{"gain_aug_db": 10, "task": "enhancement", "widths": [64, 128, 256], "blocks_per_level": 3, "init": "xavier_uniform", "optimizer": "adamw", "ema_decay": 0.995, "lr_schedule": "cosine", "weight_decay": 0.3}
Rows from block 10, named by matrix and row number. Rows with one number belong to one channel. Each number is 500 + 50 x the weight over its row's rms, rounded and kept within 0 to 999. All counts start at 0. Numbers have three digits each. After the name is the row's rms in percent of the matrix's.
# convs1: 3x3 conv (model.decb.0.2.convs.1.weight, 64x64x3x3), inputs 0-9, a 3x3 kernel for each
# convs2: expand pointwise conv (model.decb.0.2.convs.2.weight, 128x64x1x1, transposed), outputs 0-127
convs1.28 094:498444504557499462535523358488584442446466500533507544488567548439438476432539528474540439524447535585542472366454533542462476510564515575578538478457547514495474625459569521502573503566483521418531500515513560540512456514440484470496468459503531535541513570589579477575
convs1.29 110:491521471502515541516584523530427360511507399557507432601509409533511439529502483475458561510428447467475518517398563445451502457493613571478418584512415550494461519541516559484489468466537464466452457460439420448527551464387507481413509473454411458506481501520584553498
convs1.30 096:434503556498466480535465457457529482492546514456552571553475532480435565477440439540488495523450541471474539553508580551583508473466515470498544474511496469547518500650560527651598620618564468485452476467460457479515475446452553497490493525523571475458566584531533546447
convs1.31 102:430402543540560467524526537474524492455567468478501559399436506407475551418566549439527437404486535524436473465504444509533541422494516468516508590502531506551511504548470485508503479495519510484488382449412487493436395547510508545566494602554559494448505438557496498516
convs1.32 107:381457391515529449512505430562497602453463577500503554490527592401424597416549522485532523545515424522558481541451460437514573527419557560535568512516542495455510538511518514489541480472513448496402488515557507522535470488562477463529459527607506513576419487457457456400
convs1.33 082:520478522447453492422483458471451478489471516472475446435471530507494567536516515473482463517499424442520444432468518447593565445525533544476521474415468533471479460477472431496515493507458497445398451450415515510430461511502438492587462460461522545510494553468441495523
convs1.34 108:676681733473498560477504521539560503540480517493480462522432493462455494450510468463456509502524501504529486605538477514494440561476388537506506477524455501479428456515478579506553473513496576507562481496492518490450396518523447494415558503564478519508532502592544558557
convs1.35 102:536437506440502463491549485477471458453515464379425441470454487419507506505500543541407487463540573509482400462525459516444443556424483598467541571534522497483470498517531572558542515565539442533484592565519472511517542435573475442470450399466429584572466544558578456568
convs1.36 108:519507473417444506511558531459436531473501486492434566515462506530517485511522547485507440543507671493455471555576527470516397454414498520437475476428522541463517456438467486464447475476523489495512480443478499472436480607525522487445487458475518491547504457569554510454
convs1.37 101:464396522504483464489466435443495411431466544527509429490500514557555427503489500503472470533452500477510530399494444572447489545533607547413511607539560512486446529539467545523598625552536471498493513474471528464476496512455473560507413572500462507469636502549571564644
convs1.38 117:485516466508514501487504470385505435491513480390505496463508470531498497379427527483462424509569675452478405527497525587520435346509475443469396494532471570576608508505526464460403489515513507483540458413451472462493467471442571493587496424485567563577452480427518478463
convs1.39 094:487444439476448460455467476450455479498588551475517536462566461479512472447409562561627366453465567479391532538453564510456487450453457439483431503526509577554593431538489452450588553496506587556437519539493490518537588600432522537475457529472501449441552484474583543554
convs1.40 109:445437386543439525483472522476439493399520463449537490501556460516504482461506523461396511462460415517538443473456484437585512435473614555505539514553492449461496564519578510464476537442440497537440493462469451444488615493426562491493556535490503468548413476482508529392
convs1.41 099:488519509514475451485461472465389519413537526541328520492471520479484507505538458475438581510601550499502508492514570475515501465489511517508616377580546586522465492572604581534516576535621485506545521519515475448417485418494546444464461479408465502655452573619502610592
convs1.42 099:501457447394636464520478508549535486473461520477506504429515444419466535517596579513555565502414430497429452468480500463462528516497498570538553550542494474464515479585516591570544594533521540534520507550558491499523435538451454494527576447519499512578432641516542604639
convs1.43 107:539588607422480540473456560509514420482486458513469492520423443461485460552499502448441575414508548460509583551545390465521416512523433462511453485487479511509458489426490552462515484578526473491526445493524490537440510401533408456525543438474502448496405528478502503489
convs1.44 104:368419415502521519513504524431444478433487414453486542395447515450435511511535497506488537445450468448501615521506450528477375602355496548502477512547474503454483496544513466505475508480488429394445475474530501459576410479541509487619467564562518500475571552478423480427
convs1.45 100:447419478553517499549555442544468457548425459504583542475476525556511407439388509500441534476493521452455514447359452517522518566519519475445470514573492489486528547567532496453510463562541460459443434482556517429526504464603540450607513420422522485494486510510458518527
convs1.46 086:394457461529520493559502515476548480391565483499514589531531480573546551430512432455475439479511404471508485553493475565502482407561502397483449505496505467493498473523551483531396459530479550526477469503424549459399511475450469512422450502432558511455522491556464585462
convs1.47 105:486441512581499474507471477506468499453454505504502504509494516516518552473482507494517429501496458420465447530469438491525441563538489423485514459548510440512522547515511588448414599522521447440406421472476475439362494452489568507478567546475551457425455533438483467494
convs1.48 097:461543576469544471587499540525570437561537449414537516470451581491464537549585516471447543537507515452525471548521507431501459540531470453460487446505480471526545575504524568550635536553522523442503537497504510480514599434502503563417507484486511507607564583593604527560
convs1.49 106:447568529496513478457526454527545392459457401605508488541490508562507447470488565550479551550445530560392468558455392485459500432480478541463526502537470392455401489579465493460532531506454502438432516536453499474543482461408573537530513500561454572446548591464471472509
convs1.50 092:482428449504515510486485550428490437461538536438509585494540425521505515519494455464511416429486433462508421474453434474487476398467361425484468441491451475500480524559489491472451412495383541515419491511466470530471473497444476382423473447488429512552524519521466536424
convs1.51 092:503534535560526499531514570534473479433495475433431552547473527528442449433391378400430460515503461448553545519492449525467497545477493454494538516509521463468463600469500538422535530495521494507441480466447529491490502496518468438513463446417453524534442563516461560416
convs1.52 101:465438442520423450519524454442527419494416436562525521616559474444398542593418491449427524508520591530416455522467491544454598408538582601457473543482440513403444526638554569578611502595509519459500510484470479475445456491562482463493511489490486556474578512599561561560
convs1.53 101:431583407450483516469523525583533543561513499550506492529506516479482473580453379541474487474491506472453571461504480472460422548488464540511488558515524487483427534580443606600512431571468461490495424506559519454564411509430526497461512511535498484453521656511543560576
convs1.54 098:584535517530533521517510415462432543474434467525494559438499635445480595415523622500525513439495605454514523539496577500486568524413597534510659515509616503516605457525451514571433539446507478482459490511462496455423541465509483478509485437530560437490525504534488559518
convs1.55 089:554510556531497495552542560314527396402529509440458535487532431466556508435424478515497436520479366532491457593527461481409389459518474441455376480493469468439428490552485563403444448524470508491451486503462446500443478430493511527444460418534470463437527454519491503445
convs1.56 085:532593651449509548498503518441453525443464560527472514488541492503572480502496537444547344446572509439527552506490482430498475464470431410431459502503504564519502512516456621457501527491484564618533457533505492554494419563451434437561467477521485517513500505552551536519
convs2.28 089:460507473443479439626544547556495490488458452603520459457490577410588478474571489483642448554553590450537468508444429488504457538458463544567536433548537496463480427542562450580477513525515493410464553462608569485522480463518484469519488504462443539394515488625546544478459507499516495553457553464527434437436525482528480549447451506507500529570632490517559452484510531530559535514531
convs2.29 113:478497481479476490425476522507522499487605535531507477435506549430548510434465519554455466511473388491483571526508502441432480492520416414394515449517461494460446535541427506475433498505538536603473506480502631455399498486479377449518467407510550436430505521452454577426506529530488453385468504386431577491510540431476502520471510457489486467473528557525542559555498524564439469588595
convs2.30 081:523537468552501531538543576558504527469422455486512510490496525579609493464499462522568506572512563496406565415480467507488507537423469607520538478548499617494445442515569439503509494616477412435487404567502494489475446481449514557470450498449415459437501587511501487535538495478580508493464591462541422471456530441452462542532475507401426458512579444547427476431542500494526558391553
convs2.31 099:434518497522485512498482513503509558504482436511481469525470569439528494550585487516521506432514495541612487347469508439520433572469487475443580523486490570507460481339534475641545522499454508458497529555499573403450490450557454530509414504431521615534595519497475528542497392512485450529461479524473516441439529440561443460454491544473447472532543504508616453447468525488586565479507
convs2.32 099:446511487427499416555489567563504543552501481509482529449477540534498548532519528538531506598484555509421455452541502611563452519468510464443471512409571617595454546459488498558522511484522536492432511425547460566495476475413551664482473520529515549447493515518496441483411452490567393476560419549519428497495541487566468497493460507544470452499423506508490389390468503512506506380483
convs2.33 072:461546511524529463357555530539563460484575551428485501575442484451570516488459385580537422491401474443540479528516483453492519414499544510547459474499418370426598428546450495414499356530529471458528558558475538542481508511480502443496441403463518448536516565505541491448480454466526562403433416517494494510487527482496474515471578471515465423526520545519480471531431497520541467442471
convs2.34 109:473497523549491496501505493502465524496457517476501539535513508404412449480441473503409583449533528496474496520523517529411575533483553489512557573455588507408431443505607557593454551468496574495601590538514488521602516554555599529487456502490493513539586484497553552478477537501475479562454541466492526515516497623476545569555542472505442508490640543510479576522505480521422419526351
convs2.35 081:492530528582455460511508578520504517495428419622486561438507498525553474474443589547521391546552451433475591511476444479540621560411550538588461459538540528530485484523557425502500571521456494488473548459543579484543512521508552467461442493472441445411449497544513491459442520509570563535435554445553445493480522541557450505385455523406565429585546501465501447450575486432531508483522
convs2.36 105:470503561492531471504517482492502464503507433497499379639503569500457487596544541586495476473479475539576562440484507438503481517502502501342578429570562423473512473462514484541521449526502463513431528653484456425458470420525426501501430573433541610528460488545540583482576444513523517463512448521462490478488550458555482485514577477494483563551544471491521536616489519435560553514547
convs2.37 091:591536477422436427408553575571544543465468501592509458402480522416522476463486455523579488613526464422508477535495485460494558548423462494539480413585561490485429491441580452438516536511459500465484484514545536435456466485505575509464490454448430486431494544596503593363485506551492570510509559469521415480440520461591459470446455489460558477574552422538495551518548474466511503492489
convs2.38 142:587516377521447465497496478517499425511445399381546428577526465518562557501502478522481464573533521512585445450517508391536524498478453507455574449573505471480509533474508504515467426484458428529437522557432507434560462466472506416414421576474511509528468461501476476540568522470535553555482564510560466518516504464456500419551487529514473613531379445416579546583431515558504499556558
convs2.39 111:539461492469531484565539434530486516501551485487497387612519577548474484499517585451477449585359575601444511556487510504475521488437446471490484420606476555461552537520443470586456490525448508476514458501557517485493508528484417485511468559476505482560479470447428572546505456536354509573486501483590511436506472526561526477453568528526533490476532548431555524593470542566510535473643
convs2.40 106:456513483401481484641502529513481429562531383458507458466505474523474558548608499597561547558470571517572480476547509532572428545455466530452534516409561593538465516424491466488485556483481532536426431467466491497463475386438558560524384482520517535480475460572503531487508505496558467389543491381456516462489543556525484540499534498521495437503575611493527436450548528533443497488477
convs2.41 083:519495521442409468536520578449518448546399509550524485508489489482583489507527485444558463511522540432487503538467467404407562505426574593498498455590553490466431509505550450472524491526476481366484501502436464441481483522416542481445534469476409417383530582594528490504535432524626539504529552585547428489513502574499448489530481505529498439607496504470488421468549473519594519452542
convs2.42 092:560481540501576510503529539538531535519429489531466457403486538532592514459547485525604502599559484473512530477424459421466555521469528536479574454601548475477508483463610494493506550477486484459498445487679500441458527571494517541534466519467382478395480531522484461501589515520489516540442523510552452526423471541564427566482416523498493426575577550572445447503532517437545540414497
convs2.43 100:558504429549474469397476537410498508485513539598538554487509468473403432492487482486340459430591414416505589543478483453458569510536520507548501560496568437421416488527613557456493509513490440596563575464531557503509514491494559491430443437484515469480527507486506486429482478500379523501407565474454547497506514493469515475576515529492490578512466524527467509491487514504509442569366
convs2.44 112:561530555442614553539573522492535460513459515546407519451485504645496520542569569505559527502478435539546496472504467487564511526514467503408553441524503475603576384481539474511518546492555469539526521615430418445523501484531479490498472513534534542575467506536449462562599509474529553508560472521551489540452449530539465398488553555345501564560505520566511483467528487564586570489536
convs2.45 096:428527522508482443597473543472509610505484586563537500504503512564460443514561510501427545491563449522525474469512452494515467553470568501543507455539482432497461486469551483403459558536446562503585516601435675485545505494481444536510456431592466523445459568404409476539496412555532555485528573442479515510506515471453481576562498516447571505514549480618530376487531497454465509477471
convs2.46 076:530410428492466450492456469437459495550502456482448495507558478440505488491557514392462571416516508491467496503539511529440466517571431528583482536572496438514508464561465533418504476575408458528401391544431437514525558398487515460471555486559399445549501437466496562368506557552476528500561473544526510550551437363458527435526438459552567518483486396499456451482521510534473465494488
convs2.47 130:573493488509507493508502539465519567502452436353425456489500474460641515460538512384517567537444605527439416510538461555549431466557477459521505469583485553535502449519528498536488491466478559411449481416552472447519534564509563524508579491515526506590476470530592377549530503456496534534495532549598543526489415464547479513482444450492400487520464388478454513460532408481518497502453
convs2.48 082:518497503467479476539581547517522549566430470576490452413493575495615514469491527530562426505422543479496489481434483446421573561454449570524440502553535447419474384525498442492555486622556451433490500535504558528492439510526439457499535499471414502397491543556424514439524516461523579568439488433582485454477495533525476484491499526445537423534575492533428490552443604511501547384474
convs2.49 099:542477564458491441498466570527515555522486440553560497509506498472500600499414533507551577577522550471552571488513497493440468438458591470512482420475342620551452533481415507521484522476487450553523498480482553523456480563515434404514572444474520404545496550526564538506443498502603460449536526483484527547507590511453479521478351394489456438442446523410548465522494464466462521478537
convs2.50 089:613418427490455449582470439481476437583509403502485493568568487509552578498564530439481503502474574550467503473528538517538462507428518541514451490528460542561526517571452537412541484537337420561459429488487449497486590536450459543498568560526424432612470467479448477432550568544419553433502508538447539499545451550450535460563429452505580556468470491528461476475458516499507517497536
convs2.51 086:494446478440562555587465491485450527546510477479497556453563533538554540516512538398478603537443408508413557524530527596496508561487456497547450483514534413566382556553524518508502512535419534506434361441490407555477506486487518547531525492544455506552524463456582456389479432513456434509521579496530461582528457450516528442465453512414563499490474410570454514437487536436476521579539
convs2.52 086:519463564459429473422559588579506488555420494594465480483494570515526518455469575550552439514545455501513541432513487461465587532429542559560464471656504484482482476573537472523567573587404467491517491517481585455448519577498470459440511516480460491484468509561417512478520525479514621517515453412547495490439469499517445582470492561468601506541598470526440433578489549479430526508562
convs2.53 090:595529544457517554452512589582453496516436542470487471458484684542502516492460535531549456535401470447509466537505480492476583553518498530501576447583495451451499437577532476485494563509503459505547568522480567498523534560526422501552453537473430480579480475474351542426541468558547586537485520450553529464457498546451485467533499523492494482518543464599472607595576570429516511489446
convs2.54 108:459526548583508489512550547455528477468472494422511521526433408591395449541532476483537469540433526416516445542424472479587529454486501581499518562464572488434556490488470483498510430472517400440531583524528407559510449507447542520486572510489491528379506539576519530478482444477506649573499452590531387419474489514567464510543540493585481506539514477483521513472404444488569505415500
convs2.55 091:605429504490463554448526431488478510509456505489468516499589486518514537396455524426422506491470468537471522481561518442457443493480458469501469430506430522563435509518499534554490536526447454452497496516460548455544560558554448447533565526490458444541479461369452464504512451594555506532559578470590457580529468468425551451455412482364516608494377453554497585501583523448524504563472
convs2.56 103:448454516526471488481499472486471598463473556467491478590526501539478463417453463432444462410351585508425476559535494473478623526569565592529474534572467442412476516511529499494425491480431481448538469483502417509528548486466530456445497500548473512512468475505463570475613539550440531537450472533553622474521432516557570425460538542600529587488575482505535579562466544498516499492439